config.yaml
time_shift_ms: 50
hop_length: 160
widths: [192, 192, 192, 192]
loss: "cross_entropy"
optimizer: "soap"
beta2: 0.95
final_lr_fraction: 0.05
adamw_weight_decay_other_params: 0
Rows from block 9 of a small sound classifier, named by matrix and row number. Rows with one number belong to one channel. Each number is 500 + 40 x the weight over its row's rms, rounded and kept within 0 to 999. All counts start at 0. Numbers have three digits each.
After each channel's rows are labels from the 100 clips, of 14976, where the channel reaches its highest value: "loudest" is the band of the loudest frequency at the time of the peak. Only what is clearly more common there than usual is listed. The data: short pieces for a synthesised band: melody, chords, bass and drums.
# convs0: first width-5 conv (model.blocks.9.convs.0.weight, 192x192x5, each kernel summed), inputs 0-191
# convs1: second width-5 conv (model.blocks.9.convs.1.weight, 192x192x5, transposed, each kernel summed), outputs 0-191

convs0.52:569493476502539507516480469541551512517493495500492524466481501469508474492505493576524455485538482530552515510521512554520531460539513583512463520541540546622491553497538441487543525471477533594454532507503488459593487512572531519514538511475437507500530499576515503564510537452488525571519550531477458552614534498469469468599480513558539468543512539487549500461475477520547457479513560610553430472474470516468493473483476561538491595517510472540400538448536481443473484512518507479575532490525550620527505532544516499507449550468477518519448496477513505513562521466529487522
convs1.52:457516524511517497486481572480448494529508523512543457462538484528504509548544573473494553519532486426468465527487489429518523491525631512546586471506534449497445471449500514474403511487549538521502490504506543500436497440483488515476481530490457471471490453451486477459465496575456613525544448506602501462530515482542543524469532471459421506514503474530481550538539478503495533453495487460441469505542462520498455496455595568488450449441515585533471423509532490538526437510545484612449496479509527544474481489494420546499477455495588506513540502454520516476471423530529496500
loudest: 500 to 1000 Hz

convs0.165:514476540579566528433403509523579516471495510501563497490473487503485557494608512557481531538456499501589467495501507475505501528559480473489519484540515501473541462480540553473512489534664558468498503460490492543434531429539541473508466505486508462483497485557513522462546532517501479519502500502409421544505449514428498524468426503513493519468433475536521417507485532436501517486450498523513457514565498487536524527474484471474503543483482457458510429482461523557477430520469537444495526508527461559493497465497493472530546547424438517545523524528519483547584487517574614491
convs1.165:480478529441513469506509529490495467571514502555631374507561503521427579596604513493500464560486461544546518513549494483480458484459529481520488499494488568502476511514472450458416496503537474508491482509509472484502497545483560521485501487482487463496461541516520483494497466458464469479469529531532592440526511448399482510532588526456542510491539513491561493509489479490463460488515491481523478498474550476509463460527506453485505511434506543510476474540473458521528497470568532592517477457495542487478509433496429526466436503533572535476556484483570641410486512457501516464
loudest: 1000 to 2000 Hz

convs0.175:561501574488531557502384577450467536537519506508547490444493506505473447448493506509522477495563517512559483480464467483472487451508458509506488423471457476507442523471459530499496478489566494440471597437513504460500492445524588436506475522549538484492547477497498423550542517418474546538539502481559540539580538526496516520479577521536527494486441458465497533500486536521488498523478573466515513485538500503481600500444487553540566445450556509540515510575512573537508524508486515451499498670519503481509481585462533500532502504527538522510488479520563543542453474505482510469
convs1.175:536482553419585584430539488473480513542553473495544395455486468523528495485516512506482509536504535494541493471514468478567483474477585546525543582485528552537469513432585470481441476452481536474558506473515475508447481462484447508511501535531533499457448488543463491497503497474462425418446471482490602508561489487477473492557544476413482521498465421519444479500485518484493551505506517482511530486485481527520444512469489462505455456425488504472464468424492454504401498546510489539456460514461489531428410517520479530482530465520517478473473456506456454420541463378524475526
loudest: 250 to 500 Hz

convs0.152:497457510537547501542499472503542484530547488502526498369519453531424462522505495523483464524538664500595541487458468522466508492522478521435491488537457522573509534469549503492472601482440497454520555505508578503471497490530494504448512548492473473442512493535423449542534548474496556529539494510462490482483529471490485486482472493479481486512494500394493511499515472549505517474553374512469512467531492521527511529535533515493513531512709519459511549461528457506510524488515471460500499475484520516545487490486523489493522494457497491476523470480477416503497516499519617481
convs1.152:542503485438753511428505528557506518490465493528527398442491509484485539511557467506526530546529559561476514530418476475503533489454548521522578529504519502489471518495534489493493501511500542488521540460512449432486486486487503487511471503490519476454503528508496514495516482480481492486500564525539622470592480532547525563505530516435511508535463542527498534535498495492528480476510506507514536473500533520517496495479539532503483478458519520507504498471514509497524491518555586534521496507450484516510457501519432508476503494540591498510572461533521517408512491421531646526
loudest: 500 to 1000 Hz

convs0.114:484472502527536508584578492477546549511579495440511471459562530494495524506530488527518527492496506451521462605530485509450564523499541448609484458561489460493511481478465462496536479543533490478547467624543571521518516556511471454468547506483491462468528627457534509517502536521463518504527490587487517519527492511539493524545514487545486468502493496546526575536478498603537579555485481576428503467486513477566487462443424544426436502559512483507535448537525538484504526486505516461485521513556540536521490522518555430595537511543535488529512508513541499516522530503493474584
convs1.114:497484502462536431459430493464476492491423477437469439487469486567463582448343485502412445537567437531422490449449504468544438458517559466525509466436531507509490454473486487484516514448382452486488506498465475510483473487504508474530470505516399487537518545527519520508497473491519523529487511420499501483501504516490442522486501520458529477543438494434487507440454505509506507488417450435477487529511441504444557528499480442478478550483444579451511522498564452506549500524525460495493504515461490495493491578518443559459517546532545489569548449475494482432458515555526527481
loudest: 500 to 1000 Hz

convs0.48:461530459497582457494471488506470464598500518438454499499469507483487465535451470557462466487518531466520514503528460519535464413530530542449512549466592517525469558446517517497502510537499506539452511473532461493609493532631445526507504439495464506548531493515500543404482493480520451509429513522492470529507490499576470467512498495484513480512497476508526440481517483517462427567451523574481480516444502463458502500545477558483519535511538438551412469469515526478520502501484481538551437437475514643504617526458504553503505511484432495511486498527512512612457469481516503470
convs1.48:464481578430755468430445498486454466532486516418541435470485510488409499472458470507509532538498474474414463485456475443524519485478566522551558489444517513518472494461478568478441483496520506507500456494474512470461515492458506512507504458555478488484478472468485470428513512547532588492532512481553470502525507536559530510490444474486505490477507462419503533519497508543491479482481527512496511492496475548481474444457542518521494444457513549456484491504548512468497461501531493528498524498466536512479443482461441475447481475406479525515507482554459502420547425480442461487
loudest: 500 to 1000 Hz

convs0.153:545511481574534515520418447507538481464493496489549560506550511513568470467614505490472502539539519478516452521498475482520434462503559505639474480553521489541494473505558486484474575466451517485526485547460517477492528564543471480478523459500464439497471568468422480496488581521500493495455460468474417511541431444579476475521417539504535501512490472553556511463475471564524537454499462523451478509370533497459470537412515468525475557487528444460510495489478507560513498482410599482554448479496457497530487501486493459512455537500478564554503501500522470491519521518509435496
convs1.153:501487503593409466505501511467499431538500518515499451503470509501490509544578517481513537559573434468543513502505491540564481561474568507387480461454492473474498480472483506462452464476500495496483437501494469535483491523496565501517481490467484486490505491535462502476508499501494465476525513489499579482481561481477473500520471523516510480467610403478496526518534517535535546512509522505480515523309522481520523532483518508526514508525528554520523532464576473521542518566544492554536506513510525488491487523528509576568553549511524567582580542497532626514565611537472530517
loudest: 1000 to 2000 Hz

convs0.131:507493549537528479598528531536431464523429514489544430490582548545464528473512518545497573437549515527548484559481527546522541498533495503476477556474532502513459497519561528530515473478527445511529489422464545551479525526510554479442537504502584511493488474456498456534521598529427490497560530494549524443509515529490489507507555537521481534471485473449519525532445527523536602494475508454532472580567487522493485474486500482527503539525569475548568542482446492491497588464573528551512546473476486484555529525454545449524576460483454460548495505446511510580495483500490623581
convs1.131:538509521474560489450490523446588477560565513480521422450546553462509591520515512484480417486563525527502500459521526428514505437484522450527501473519493492532473489481511547462463495558440440561509552470507479472510465547535464470484531502501526527438487497557554510510521480453487429490496483426465523486446476487528530410502502556456525509499541430510530437502536528457460456588440486516481504395449462490518549527506470524495467476403460463534570469521562523478519425520526573559503487527495497511483525508479371521466503492477518539540465451480518509415513470501531584455
loudest: 250 to 500 Hz

convs0.164:484516522575460499531473529505447505454429505443565460554497499507622459514454505492535488558500565448575515482288472521475456514509504452564594506453503506524522472522498485471499495529541485534536478479561426489489476510528460539497481512501461453540511519499537532518529541476437512489512464516541503445553505523410486481508499471490490532478493495560545478484434518497455492523467527438530472536519547496519464563511468509497452477466620490489512519540456499499504511540454490518567465473513454525481487494509491490473489516515442622458457494486465412528448486536528541470
convs1.164:492446469578389469535472473516534509531519517488469544594402457495550488568485473538502529533586541519405484478277493469553496521469670531488558519495477489491548499539527529514517495489494483484497514523483513486505487510497501499480482502513498492477489467491485493492514467507541534520505489502470552554513477513539510451495448457459516465462523472406466479502512493565534490507513513539509502497491515467492495495489477491488503514514433477452477462477586466467485492471468492475449472523421489453533513499476485531454530514500551479565552496454469405521590499448523476484
loudest: 500 to 1000 Hz

convs0.75:520544496451497438504439436464492489460519492502493522451489527565485404443470494425501478524584538503496555496515393533476537522424479492467475499531414494484528510551549516448454518447499463508514446525482484469468472488434486435513480484525506478481511527509454458479523493505474597474452501466458529571462410510508538551506503476510506459500507477488545459507609510563475473532521529418466518507474487534498539552455461449499493510498526467407504521526405512484474512437523553456508426537468506511521518448465497495496419482454542474592549559506501483565581437413489487483
convs1.75:509448490463647401438480459468483569500452506505495433428493493407503435504457526450494516495465530494482472486470369441488498512336469491517489489437524500480556528473554516460470427504477524505542530486493485442547488510494474514493479500475541484464483464528478487520479528528466453482590498488466471456414455517460531378513533556411469413528448513444513498494478483500497509467504458497495589491543496551517513528512497464505509520526513507470491482496567476532463524507500484440522522495490464474453508494504477536486462468500520463561464428493484489479478478428490475487
loudest: 250 to 500 Hz